Rows from block 7, named by matrix and row number. Rows with one number belong to one neuron. Each number is 500 + 25 x the weight over its row's rms, rounded and kept within 0 to 999. All counts start at 0. Numbers have three digits each. After the name is the row's rms in percent of the matrix's.
# gate: second MLP gate (model.blocks.7.mlp.gate.weight, 384x192), inputs 96-191
# fc1: second MLP up (model.blocks.7.mlp.fc1.weight, 384x192), inputs 96-191
# fc2: second MLP down (model.blocks.7.mlp.fc2.weight, 192x384, transposed), outputs 96-191
gate.116 052:513609501481494499498502503479507544493557508499500488494502499502500469499506501500483498510507505502502502520498504500477488486497470494482499506493485466530498541500467501498465493422500495504500505493499506493499503500503507481499599506503500498532504500502500500502490493495500499500
fc1.116 060:491464503505517433499519500497496482505500510489500477413480504501500500500512498503606500480508497511500491497509509500511501525495505504495500501467493529499495500493510507354528491579480484532501507501500505498514502503498496446467504498456535639481521500499531510500509502489504497501
fc2.116 062:500501514492502466464500499500502529499514503500489503500514489499498489501507501497521496500476500496491507551500501500499498486502496511491520524502500506500600499467500494515500503499501476500500476494507498500464504510497500498500456500489476509497496508498499485574505499476501500500
gate.117 107:507510501441479499471499514524507504487529500500504494501492504509475506499511509485510380493500500493502438504504491504500500500500495500487500511517481492499500495498514498447501517497570410494498499510456584503474502539500501497452487499460416494508502479491577490493497495502495554498
fc1.117 093:507508496477500500488500518531468499507505493522485490484520481493500493518517481494503505483476500445494503500507490512500498502501451500475501301521509505498499434488505530504454507496500426505500467498501500499507491506493501499489501518490500486492498500490493494525512489500497533501
fc2.117 083:502478524500500506500479501421511502497498528498499508500667516490507503497500502502491481501488499504489501500525496489484503498479499510504536515499501492496508531484521508514497498469501512503493462513532500500570587498539504485497497508499415499500505500521492488496485561452499485520
gate.118 089:474500502502507497593496512500498528491497412492502504523511503531500500500506482360465537471502490500500513486500488505500540510518478498500501538491482526479502468492444543505484500529486505501543480486502507556513501501504531487451508521500522494500505501502496496484487502509477494504
fc1.118 087:495508491500520501489472499522496523495502497524500499490492477529538493500558493548499501529504500537497500510500497514496488485508516500502501504496515486500501461495533541517512500508494519505498492498500501497488496518499508520500504478500510503499499497499511512500480501497477517500
fc2.118 094:491500516484500524574500515502498451500513500500566501491512428479484500500502500500509490498500522500521479500505474500480513418501500541480530506500522503511546507494500500461500478444503515555500500503500504503497500505507490462449478490442494504488501492499505499498505530566493500478
gate.120 122:460462537473496513500495498500424505525491507500474519651497479498508507500485510500502492505538506506543508463500499490494500502500494516497506517525510493501529493501493513512497493500498491509505494519499483504518495476493512500500472501520474497560504487516474495496502489506499540501
fc1.120 107:553487501509510498504500505482496512486488486488489478490501515500500498497514516498419510456630487501492468500526501542502497512492495501501501578509498486539478424578498500485501488554500519515499530470500496500567486497507492488527462499494502508491468502503504499576498500501500469474
fc2.120 121:499498353492437498517504467494503492554509488502505499529501455550499492476536497497484499494477505501503497499496492495492444578499493470504502494492489501504504402503506497491501497486500499491510503506505495504524523500499485498509498499509497463525513492477500499494512494501501508500
gate.121 345:453499504500501503499504499485493520605507495513499500500502497499501481500501550500506500423503500502499524500483487500501500499498499499456500500501601572500491484501527512462483500487500497498500479497588500498501483503507556507467500499500492495500500500512502503498500497458500474499
fc1.121 341:519507500500504500499496497500523606442483548496500468501536504509502500501508499531496499597502500500483514495503620504567500477498494499528500499505459490500505502551500495510491500498488507500502498505488504497497487500383434499504500500496500500501501480502563477500502525506503527502
fc2.121 388:499500502501491551514499476499494500533482517470505498501486473502499503469507500500479516498505500507499500505499495498500501498496500500594505499504500471489452490501501502492498496502499498507500484500411498496477525507500499500607506481501482494506500518499500501500499501501591499501
gate.122 035:409502496489497499500500498500504493481503507500500582504501484502500546500471498431499533505500506500500498521498494419509497491500507497501476489503501499500577596498498503546499499493390500476500478501499515500517513490502507501504489499534504500579500497503491492500508500498495532500
fc1.122 039:530451583493510503471500501500500491567450503502517466497498499510500498500500566500498500495541479509500504493499509502505500503499500515499500576497500456453445495500502501497594501497503501490500553526431642500500501500495501499494500505500501500500476502507519500549500499592499505500
fc2.122 029:498499499547501500498527501500502480493500489501500506500501512502500500531497480505499500498501498500481499483435502500499499556512500555499537500500462478500502501500497500461498497501493514503500505502499500494470507500500500523500500574495500502500501501499500499493500507500498490500
gate.123 033:494501576503499500506500497491539506507511513501500499499505580498500496500501501497500506500500502514499523492494482498500498402493400500500500499510500501500510505500508502500500512398470491500500500500494510501493500557512501500535501512630493499500500501502501496500492500510498499500
fc1.123 032:461509500389477487500500500498515496498497499501498495498499498437500500500501494417500509599500501502500497500504496500490500497499500500496500500500482527500500499499352531507467500533504459500605463500500477501483483493500500485544500500510476468499500500500505488508500501535500504500
fc2.123 024:484500500339500500500494510500447498518618536500500492498435498464452497498500496500497500500488500500500500503500500500498503494500500500512498488500500488500500491500500500499499507518502479504500503501464499496520500442500500482569503496505510495501499501521502500502500497442500495500
gate.124 086:501505501505488498502505500508472499526495502476501500500503516588501498498519501485500459517475503500499529427488534453497486483501397498499503499439523507504526491500507500489500499455464498503500481491504498500503497496501500547497572501496492505499503501501493496496496499500500515522
fc1.124 073:583484499484502478543514503502503501499489485446494487475500510483500465499539504499501501498500521495507500500507563431490501503513488500511499502551547459505537503518500498503497501520475496523499501500456500494474499500509508500482514498577506498484500500519491471570499472507478534502
fc2.124 076:473500530487500546464494500502502491462499502487501499535477500505500501655517500498506500488483507500498500498500475483497471497499511500499499507502498470500496496532497501514497494481501500552500499504511488502504488500500500486477503507501500495541469500454500465500499491501511499500
gate.125 074:503575502497535494503501492497434507500500492500500498501499529492495569481555497507501518505487524493500549500474523492479486444484500450500494498494495496493476502483499496501561500500481415507488503575495526500506504500505594509490494477533501500508478534531493500509504500510512503500
fc1.125 066:518496509495502500505495502497501468463500508526499504508459438495473515499458487506503505495499499492527505535501518475493507498501494500495487549513503473507519497492500439480461486512510459512500507506500460500501507509499499481489500488508507500510505512504466499493649517500501502500
fc2.125 069:490504506495495514463427521502494490472500500499497515495490498499501475503494503493473521500549508500501504490462512496509512486506500510499503499507526504502503520427496556543492493539465494508528507498502457495551504499506501499489507488520574503556558503497537501499489413545512495491
gate.126 198:499502519495486500528498507503508470468497502500501503502495500498500506501522514505508448464502521505498488493455487501547518476502492453502503521491472462499534512498562539497496485500503503496501467499504502491514514489482524445499539498499506498490598502479474498500503499502502500500
fc1.126 202:531499500490547462489498501502494582536501498499502501541499498501498507486500498501498511539438497499501506505493541493583511493507500585496432504500506506502500502498494500495520531494499524500500499500502457511519500509493429500447499497504505501500500509499519503498445507501516597498
fc2.126 181:493523497494503514495485514510508491529493512500469501513477482547528496499546580501530506494500507510522505515453544501439501482496516485490546492502507501471449544555498499492510512510494499525472482500495498488490512532519533490496507482449505497402546526510515499499498553510498457492
gate.129 134:480514476499487494505394513502500510521506505503513526480518435516519498484502507521531496506500455526499537501491494513507503509506494497502468509480509490427500505486516488499556498504509498509587521502459520501448503490499509501567519500496492547491500501521488483509495502500502497508
fc1.129 137:501522528496420476497488500499501503501499478462498484445525513471498489500524453497500512491495548472505501500520498500457506519507500508499539468505504496507501502499498462479497492496514502491499533492441479504500486498500464497500492492506502501528500500502497611501483498460503554500
fc2.129 167:544488498569467498464479568497510523498499482502521484507481482467461487558506492502494499502478521526501494483499494501466518508500509478500467520500502509518502521502500500482501525502498495509534414495500477482500490502427498559502493478530495487490476490498469482528479501503497516501
gate.130 070:517500500499496499500492500501502504504512489477502498497501511503501498518500490532515500500510494431496480501480564496500497539491505496501502500496493505501567501499498501500501500502502453510492504488504497500499500517485501504497500501448495500529494462507429518498501481496507502500
fc1.130 055:483523500496496507497505499500500511532509507510486497510381502502500510501517491500498500567496502501552435480504536508501500343493500508500491509488482460492511495499502504499540502501475541495492520512498532498538499500500487502508502499494500494500501500499520506499438543505498515487
fc2.130 071:484504497504502506500478523499504508500497518499500500499414459501500329504482495494500500502498522501466508500506504499500500499500498503499500480501499502500509506500493495569500503526500505494501481498549501501526488503500497513497500534499499500499492501505523498561485518434475487500
gate.131 049:479502515507496497623507500500506515500526506500501497484501500490500442500504476500547500488500500502500500493499504427500506500500501499500489587508506464501499500505572500504509500499484495522500500502519484512528500488498518500504499500499500499487380499522512607508499497454487503500
fc1.131 040:497500502492512510499503500488506513491498504495497456500502504501401508574461493521498535519500500500501492499500511502503500503499500500499494502505501504502494501502499502505497486481500493498455470438499497497523494504499500460578501500512460500511500499487531521498514505501500504500
fc2.131 042:463500500500499480449500500500490549524497446541498511486525499474496510501497500503499488504489499500500498467506515499539502505500494500500499499486500485584499508500457500500500498501436500502500426499511500505489532498500500505503501505494498500503403500462500507503517499500500504500
gate.132 110:511491543437467495491497503461501512493504499422498540516494524499500500502505500547499484496485500504502505481486502498508502505499491488500500494501491501504469472504490500488480502457504513519497488485476495500497473528505494565444500509469512643590523570500502496500519504506499488501
fc1.132 127:505499514421454492500513491502470518512473518488541503437542502478499478495557517501498497524503499542508509494503497495501502500481500495497499502493486511510514504501500602502497507500555496501493500528492500500492480495537485509477483513500544481522513523468547442504512510425506428498
fc2.132 158:518517517517505498502498492502499489499485500528551528501533507502536481521482500499503487500487495500508501507573493493502484384525507502487488492503498520522511499494487497501499499433500513496498491494489492491488469483454503420502496503514497500494528508471501497499505500525497498497
gate.134 081:502542501490568495510500518556507503433506501485409495476500523502492511501492567376498489518500503502499502500504485514506498455499502500502505491505461512492480501518505518499496514511493511452500498499500484498519511499496501502483509500506504460499500494497473503443505461502500498500
fc1.134 082:517503506500484520493500500497475495506529478483484505491504499501495498523378497540472551551480500480501536494476499500503500512489499488501500502500504505500500507501521481506441502474502493498499518490511500522492491481491514510498507500500509583505500500484367513519502499618506467505
fc2.134 072:512487499503486441507500499502486503555498500499480498499500503533504501507488499524526500480524472487509500515452508500525499552558500483496484608495480525500497496498501460477498495514510510500500548440501483500526528461501499496496499499500501538535505509493499530378514499499486504505
gate.135 049:515431510483561501500505499453499498499471497493501432499502498524500477501500497490499516505501518500505503500500493500499486493500517434511501498480495501503520496599500521502499500501501470507555492486506495408499500515500500499499500494565501565566499498522527449500511496477494500500
fc1.135 053:504501500566475501499501456509509502483492499466502515500497500505500501500508543500499501499496503505515458540500503499491500496500500502499500499528500494500435415498487473494512500501503498493500477500448564500500500499484526498493500500500506498496500500508500421501500499501536605500
fc2.135 050:500490489499468508500476473500511442482500499499500527491542492502518432496537500501500500500498509500500501481497498500500499586486499495508500491402503518500519500496501500488501500489480540500500500549500498502496493512500501501494514489496509500500500542494498503501527502494502482499
gate.136 041:514500500500500500500500500504501500501618407502500500514493499488500504500506470498502500506500500499501502500505490498503500500493500500500468513496493499501515500500497501539438498494501503500500503500505493503481499499496503501497502504524494492494505500497501492501500443500500496500
fc1.136 036:498505500595507500501500500495497512483499511500502505502500496548500497499536521538500493496501501504498500630500503497478538424500500497500510645514514486499480504515498481501499528501498482500498532500550520500500501499500505493499500498502515490437500512500502497493498500498500502500
fc2.136 039:509500499559500500500498622500535503510500498501525512501507501544500500474501503500512500499500500507525500500507501500501456521500504501525556500500502488500382500500500500507517512541483502500500532460500494497501436478500501489500491493495480513500500499468499501498499496500507473500
gate.137 134:500473500510540505532495495464512520507521483509497500498451443500500454498499502486497502500408494501535479509509479554503527496499506489501509499517500494501478547503511490520554500511472502504496511503503467562487489499504500514503501493548493471503510500487503427549508479511493436501
fc1.137 159:508500501483485517570498502487509516582415484503500478489460524466500469474495500502508495490498495500495537493490502500500521506484501469502507500459496486513506484494500502507484497514532535502516502535558518516502441500502490496499506497518492487518501492499470490505521501509436511500
fc2.137 134:477486488496480501500480525499467497503507496502496495461496501520489528553562501491512500500500491489488476502541471493499518511501476500467499519504500501499507498492443496492474503502446501479498513501577527500503475496496562484567488441482501453499500490484499504490499493478487504507
gate.138 046:500493500499506501500518500500500503496500502502499500484500468500494426500527518489481500500500500500510500500500500504499501499500504500500501501500506502500508508500500498499499500500500496500556501500493499500500500504500486500500503500462493498706479500500499500499500500501500489500
fc1.138 040:469487500507500501500500500500500491505503493502503509504499493502408503500498497499504500500501498500500500500500499500500486482500525505500500501497499497500390504492499494502487500500500500500502517572476585500500499471603527572490500500499494510499500500500499495500504500504500485500
fc2.138 039:545500476516500503500500399500501497506500491483565500500500493508500495489500500501499500500500514497500502492511512497499499498498655501500491453351499533501505470500500500485500546490498515501500502501500498485577455500500500500486500488500512505507507500503501386482500504500504500500
gate.141 042:500545507539469500500466500497499512521581488497511504542499464530500498475500467508498491501500482501498487456500501506582573528502507499548505498500500511487499482485500501500500461502552504499500501506471508500500500499486532431497527500504489511500512497503419527500499522499501504500
fc1.141 041:504500500564462499510500499500501469543530541496505428525555503509500500502514487551552497455498504498501439504501500493524502515500544500500523502515499514500499575500468457500492500503500514496500484499499576498489503499550498500486498502501497496499480499453508581499497521488499450500
fc2.141 043:476445494501541501500500500515474500480507500498512589500500498445500500406502500500500520500498501518551510574497500489521488492426502477500535500500487484500475535500500511522500516500496500503500501589504502500470503501500497487482500490499499500444505500500499500497501500500493488502
gate.142 039:493498508515481491493474500518435560519502471488514465513500499500500502500507531612555492491500500497500546600512535489505551503481499501485473499509516502484481510500482502497477474501510503500506500499500504507503499488502500510584507491480489450514469513498503475573500499502515489500
fc1.142 036:503477500501498500487499500506478501506501501496512499498472499500500500500512513500500499499500496495500500497495499495500500500500496503480526500527557509501511598503500501512499501500477501499500500498508541500538491504506566477497503500586540510499507498502495507503495620500493503500
fc2.142 035:516500500488500497500500439500474494492501500415486500501501422485500473499500500490562500503489497500508505500503495499500522501500536500573500508501521485500500500500496500490499500500500497500500499500491468500460506494500496502501559464500499499521508501506498492485500521491434498500
gate.143 233:424493519441523495457479500495500486486476463505500500438495459477494499504473477500486508493475522496495488507492493501504527494500486504499480479496554500505468574473511511515486508491501476502500535495509500504508502495503495522472489524500477488499500495466506489496502505509502520507
fc1.143 241:500451499498490496501503497489493431525504502557546501540503489511503508481483491509486500500500496507531515496500502501557501446499485446500503489521506483493496502499489508677496504516469411442499492516509495510502505502500496508488518500503497535507500502499501560477481501495519401493
fc2.143 253:521498495500497500524501533469500466500500501500508493601487591472516504471471491568482500502531499500551509499500493498561478476499517527496508510512496496495502436500477517518495484528500500460500501501505501511515493499504495503566494496515536520555509535493505498520544499501518407491